Weights of a small multi-label image tagger.
Model: 3.29M parameters, 24-pixel images, arch nf_resnet, norm none_scaled_ws, activation relu, depths [9, 9], widths [64, 128].
Data: trained on pixel-art sprites of 400 made-up characters on tiled backdrops, 7.3 epochs.
Rows from block 9 of a small multi-label image tagger, named by matrix and row number. Rows with one number belong to one channel. Each number is 50 + 12 x the weight over its row's rms, rounded and kept within 0 to 99. All counts start at 0.
After each channel's rows are labels from the 100 images, of 14976, where the channel reaches its highest value: "responds to" is what is common among them. Only what is clearly more common there than usual is listed. The data: pixel-art sprites of 400 made-up characters on tiled backdrops. In brackets: how many of the 100.
# convs0: first 3x3 conv, stride 2 (model.blocks.9.convs.0.weight, 128x64x3x3, standardized in use, each kernel summed), inputs 0-63
# convs1: second 3x3 conv (model.blocks.9.convs.1.weight, 128x128x3x3, standardized in use, transposed, each kernel summed), outputs 0-42

convs0.80:43 49 49 46 53 54 46 44 39 42 56 54 23 68 25 38 46 37 45 56 42 49 43 58 49 41 44 54 52 71 84 54 50 49 52 62 49 51 44 56 94 43 41 45 56 72 40 40 29 47 46 40 53 54 53 70 39 56 62 63 52 37 41 59
convs1.80:47 52 40 51 60 40 53 43 42 31 38 59 54 49 54 52 63 74 49 56 30 51 56 45 19 54 42 65 24 54 44 53 43 51 39 52 64 33 52 55 41 38 51
responds to: orange (97)

convs0.119:24 62 40 49 57 51 38 65 40 64 50 35 39 41 34 52 55 45 40 40 56 64 42 34 61 60 76 62 47 57 52 61 54 57 57 52 71 61 65 54 49 52 31 51 64 51 40 49 23 45 70 59 52 48 57 30 37 67 42 52 59 23 38 48
convs1.119:43 19 63 56 54 48 52 44 49 58 54 31 61 64 46 59 70 40 41 45 41 33 43 59 43 77 52 54 39 39 55 38 67 50 67 47 23 53 55 28 52 58 28
responds to: large (77); red (25)

convs0.85:48 74 54 62 72 48 55 51 56 43 47 39 49 38 47 46 42 49 52 19 41 65 33 56 40 40 65 60 53 42 34 64 62 57 51 58 76 53 39 31 38 53 59 56 47 59 35 57 84 70 50 55 32 33 51 38 55 53 36 68 47 55 49 47
convs1.85:54 57 37 74 23 76 50 35 63 56 66 64 58 48 21 66 37 44 44 60 44 34 44 55 52 52 56 55 53 51 65 52 27 46 39 46 23 59 46 53 58 38 45
responds to: blue (48); purple (36)

convs0.70:39 45 63 54 32 29 45 56 43 39 35 56 68 52 73 85 50 59 47 56 46 58 49 47 47 36 55 44 45 32 50 48 54 41 45 35 49 46 46 66 73 47 56 46 56 49 66 59 13 44 44 70 33 36 46 52 54 53 72 50 51 45 35 53
convs1.70:43 54 54 51 62 49 63 62 46 22 70 62 64 56 56 67 69 53 45 60 40 39 49 47 67 47 46 40 35 52 46 53 56 38 64 53 71 33 58 58 26 45 50
responds to: red (83)

convs0.50:46 50 48 58 63 70 56 26 51 25 47 45 46 61 51 43 56 52 51 49 41 36 65 40 35 69 63 38 54 54 30 70 50 29 34 40 57 39 42 73 52 61 53 53 48 35 47 38 43 54 59 70 32 64 54 36 64 69 44 55 32 65 49 37
convs1.50:49 38 59 46 64 52 67 71 42 65 71 45 55 61 55 46 35 36 63 64 70 50 61 38 68 68 49 64 37 34 48 44 41 56 44 32 72 60 65 85 58 63 67
responds to: yellow (95)

convs0.26:77 48 31 35 50 43 63 78 60 56 75 44 59 69 39 35 49 45 50 50 66 48 24 58 30 66 55 62 51 46 47 42 42 51 53 64 48 61 38 62 46 75 44 55 53 50 59 58 46 46 44 41 37 43 52 60 42 57 48 45 32 43 21 42
convs1.26:68 46 60 63 79 35 54 53 37 60 61 46 40 47 41 45 55 40 56 41 54 48 64 59 40 32 26 35 61 59 39 58 59 41 61 57 34 56 58 48 40 49 45
responds to: yellow (64); white (35)

convs0.74:49 32 41 47 50 65 65 56 44 43 81 43 51 46 58 53 45 42 50 39 44 71 59 30 44 51 40 63 57 59 43 72 57 73 49 83 50 44 57 54 31 67 59 54 50 46 51 42 53 49 41 42 44 26 45 55 42 43 54 40 31 50 63 23
convs1.74:34 57 71 36 49 34 63 54 57 54 71 51 36 62 55 52 56 62 43 73 34 67 61 85 33 67 65 46 66 45 67 51 45 62 43 48 26 62 42 39 29 58 55
responds to: white (86)

convs0.112:53 38 63 49 64 53 48 47 53 58 34 35 46 46 48 37 49 45 40 42 57 52 57 94 36 67 29 62 48 67 63 50 67 31 58 52 54 41 56 50 33 39 34 49 50 69 45 53 41 58 45 54 72 45 32 64 65 36 54 57 52 41 56 68
convs1.112:43 48 60 35 45 62 55 67 43 62 34 39 59 47 38 42 28 56 48 19 77 37 48 51 33 45 21 50 57 64 36 43 42 40 43 48 55 63 62 56 21 36 57
responds to: white (93)

convs0.47:63 48 58 48 49 57 48 36 55 41 32 56 60 57 45 64 57 50 32 38 36 43 46 65 47 38 41 48 54 64 47 56 59 29 49 48 51 44 40 41 39 48 62 46 64 46 40 42 55 58 34 49 40 45 59 67 60 36 82 32 57 57 54 99
convs1.47:49 33 52 37 35 49 54 50 39 45 51 65 68 25 57 54 52 46 41 40 68 54 49 65 36 36 41 53 68 40 37 45 70 46 45 50 52 50 60 52 33 41 57
responds to: white (87)

convs0.90:58 58 45 30 60 57 75 56 47 56 44 46 46 71 51 47 44 55 43 38 53 42 53 39 38 56 51 40 48 24 47 57 53 46 52 36 43 49 44 44 53 65 84 45 69 73 34 64 39 53 47 27 29 51 53 60 41 78 67 39 48 46 43 61
convs1.90:51 48 51 57 82 46 55 55 44 41 40 45 49 39 51 55 48 40 41 18 59 45 60 57 52 39 25 65 70 81 57 45 59 43 29 51 27 69 54 61 54 53 47
responds to: white (49); yellow (25)

convs0.30:44 48 72 70 50 49 56 68 36 56 39 47 52 40 82 48 54 56 54 56 60 42 50 81 49 59 41 42 42 39 45 61 57 66 64 42 48 47 49 40 49 35 41 45 42 57 32 71 19 55 34 63 59 29 48 49 65 39 34 42 58 53 42 45
convs1.30:52 64 45 54 51 52 56 40 53 37 47 48 71 73 61 48 65 47 52 36 65 54 43 28 49 47 39 59 56 41 49 51 76 61 43 57 73 40 60 74 52 63 59
responds to: red (97); large (68)

convs0.56:36 66 34 56 42 35 52 78 42 51 42 59 51 67 52 56 57 45 40 34 53 35 49 31 50 50 48 50 50 23 38 35 59 47 57 63 54 45 27 43 58 39 34 36 38 79 46 62 57 56 40 50 63 64 50 38 57 69 44 29 48 62 61 36
convs1.56:71 44 45 72 60 44 48 53 56 53 33 47 48 49 59 52 61 45 71 59 25 62 45 49 84 59 49 51 43 60 55 48 65 64 52 72 53 35 43 60 79 61 49
responds to: brown (52); red (42)

convs0.65:44 47 36 57 53 54 75 59 29 73 48 42 41 60 57 39 54 50 44 33 43 57 43 36 45 55 47 37 59 59 41 57 38 41 53 25 62 59 59 40 39 59 74 44 46 34 40 54 28 57 70 60 40 44 59 47 35 77 28 62 45 57 44 66
convs1.65:55 54 51 44 75 30 54 79 36 69 56 44 54 66 54 61 33 43 44 39 59 38 52 37 67 63 49 85 46 47 67 47 43 52 50 64 72 47 50 44 62 45 43
responds to: red (66); purple (30)

convs0.42:64 49 42 49 34 49 54 46 54 57 71 48 62 69 47 61 47 59 42 52 68 61 81 47 37 74 75 31 59 47 37 58 41 43 55 26 61 60 39 41 51 39 61 26 58 41 45 48 63 57 35 39 57 75 48 58 48 50 54 40 40 60 60 50
convs1.42:72 42 55 45 23 39 51 46 51 50 52 52 42 73 62 32 26 35 48 56 52 50 55 56 62 40 54 43 58 52 43 38 58 48 52 61 70 60 46 39 48 34 21
responds to: yellow (54)

convs0.16:45 66 63 57 64 57 63 19 64 38 64 46 55 55 42 60 53 51 51 22 49 69 42 39 48 48 53 51 66 45 34 52 81 50 49 51 52 43 54 46 42 58 44 52 45 61 53 57 77 34 36 52 28 31 40 38 53 46 50 59 63 36 28 49
convs1.16:60 45 46 51 29 60 65 30 52 60 63 40 35 57 41 66 55 55 49 44 55 58 50 66 47 61 55 41 53 60 43 51 30 68 44 50 03 57 45 55 58 52 59
responds to: blue (62); black (34)

convs0.95:44 34 42 42 53 44 43 53 24 45 51 42 49 32 37 30 42 40 61 37 46 52 47 44 37 59 62 62 55 48 80 48 36 32 67 57 49 54 54 71 38 55 67 87 47 36 53 47 41 40 39 42 51 69 50 61 56 69 52 52 51 64 42 45
convs1.95:49 54 53 62 46 55 43 75 46 57 58 43 46 38 62 50 58 39 49 46 46 37 48 77 61 54 29 32 53 53 50 41 33 48 38 39 32 56 67 50 51 45 29
responds to: yellow (36); green (28)

convs0.72:51 57 61 52 58 45 56 13 35 42 39 36 70 67 25 51 47 50 63 53 49 55 60 43 49 45 37 24 63 85 47 45 34 41 54 47 45 47 60 41 71 63 47 48 58 37 42 62 66 48 46 55 50 41 43 53 52 60 54 70 38 51 36 42
convs1.72:32 49 35 34 56 67 67 40 63 45 64 58 68 49 38 64 62 58 51 54 67 36 41 46 52 49 65 45 53 20 60 56 08 55 49 46 53 63 42 32 35 54 54
responds to: yellow (46); orange (44)

convs0.93:82 32 62 56 48 35 66 61 29 37 49 41 33 34 56 41 51 53 60 64 52 47 62 51 47 64 70 54 55 56 55 54 50 62 83 48 48 47 74 41 49 53 32 63 43 42 50 58 22 47 51 62 37 42 29 54 53 48 45 54 41 45 48 38
convs1.93:58 55 48 63 45 48 81 57 61 58 58 49 68 51 39 55 69 42 45 81 48 41 37 41 51 45 65 46 56 39 63 52 42 53 51 27 59 41 76 50 38 42 50
responds to: red (100); large (79)

convs0.21:71 53 47 62 46 43 42 53 52 76 55 52 44 45 40 40 30 59 65 40 39 27 49 37 51 18 47 54 70 46 58 39 48 57 54 50 59 45 65 63 28 58 50 55 43 68 48 60 50 23 46 38 53 36 57 52 60 54 70 48 74 59 66 56
convs1.21:65 59 74 38 30 41 39 51 45 65 38 66 48 44 65 63 57 76 52 50 64 48 55 57 40 25 39 50 53 57 55 48 49 47 82 48 59 34 38 56 61 38 61
responds to: red (39)

convs0.66:50 57 59 39 59 53 51 75 51 45 60 60 62 77 35 45 40 48 49 27 42 42 44 48 52 48 37 55 42 39 77 57 39 42 37 52 51 59 35 55 77 44 53 41 63 72 59 44 74 52 36 44 38 69 42 41 41 65 39 48 42 26 60 52
convs1.66:50 47 60 59 62 41 37 62 54 39 53 58 39 56 46 55 64 67 44 37 21 43 55 64 45 36 47 55 48 73 43 57 55 61 46 52 63 55 50 70 42 47 44
responds to: brown (64); orange (36)

convs0.25:37 42 37 40 38 53 64 52 49 39 80 60 38 61 69 52 50 39 69 48 48 83 61 29 55 35 37 51 62 58 40 73 55 41 48 49 57 40 64 48 34 50 58 36 72 58 50 45 27 49 45 50 52 40 46 53 46 36 67 49 42 42 58 36
convs1.25:55 81 51 57 39 35 45 65 60 61 49 57 39 64 65 52 35 58 56 40 44 58 51 77 51 44 63 41 51 47 39 45 52 61 29 26 43 75 48 42 48 31 61
responds to: white (76)

convs0.14:71 20 72 43 39 71 50 57 53 54 44 60 49 39 59 63 36 33 65 68 75 41 60 41 82 50 51 62 42 59 35 55 43 51 30 53 31 36 43 40 65 56 53 66 51 52 61 68 52 42 49 47 48 57 54 44 48 41 50 35 50 51 45 47
convs1.14:65 52 66 33 49 45 36 22 43 51 35 34 40 52 62 50 69 56 64 58 36 57 50 40 50 60 37 36 20 53 58 49 39 40 60 55 59 46 34 23 44 30 49
responds to: red (95); large (87)

convs0.39:39 52 66 64 63 41 61 52 35 66 40 52 48 54 55 44 43 59 64 38 49 37 61 89 57 54 37 47 40 31 46 39 48 51 53 34 48 55 40 57 54 38 31 48 48 74 42 56 57 63 31 59 70 43 40 32 64 40 37 30 42 36 61 59
convs1.39:15 54 28 62 34 65 49 25 46 53 37 52 66 50 54 48 28 39 64 49 59 61 64 23 41 46 36 31 63 65 50 55 64 40 43 53 47 35 58 51 66 60 59
responds to: white (92); large (64)

convs0.122:67 42 41 53 43 44 59 50 43 43 64 41 56 38 42 31 45 46 40 65 55 47 52 62 40 76 45 65 45 37 52 32 51 99 55 57 55 49 47 67 58 51 46 58 36 68 55 52 38 42 43 50 64 59 45 41 46 49 39 47 50 30 56 24
convs1.122:43 32 57 49 46 53 54 54 59 67 36 59 45 31 41 33 49 44 51 51 56 48 42 43 34 46 42 44 35 79 81 58 64 39 47 43 55 66 53 60 35 67 39
responds to: white (96)

convs0.60:68 34 47 53 54 44 39 42 43 69 36 67 72 45 67 46 49 43 18 58 50 52 49 64 52 67 50 54 59 49 59 31 52 74 50 44 55 56 40 47 44 30 55 46 54 43 57 61 50 32 39 57 44 59 48 46 47 43 22 65 71 77 51 60
convs1.60:65 60 60 49 78 49 38 49 40 53 44 72 42 37 52 48 73 69 35 52 58 65 34 39 52 52 45 53 43 41 56 42 46 43 45 37 39 44 62 60 56 31 66
responds to: large (93); red (45); yellow (38)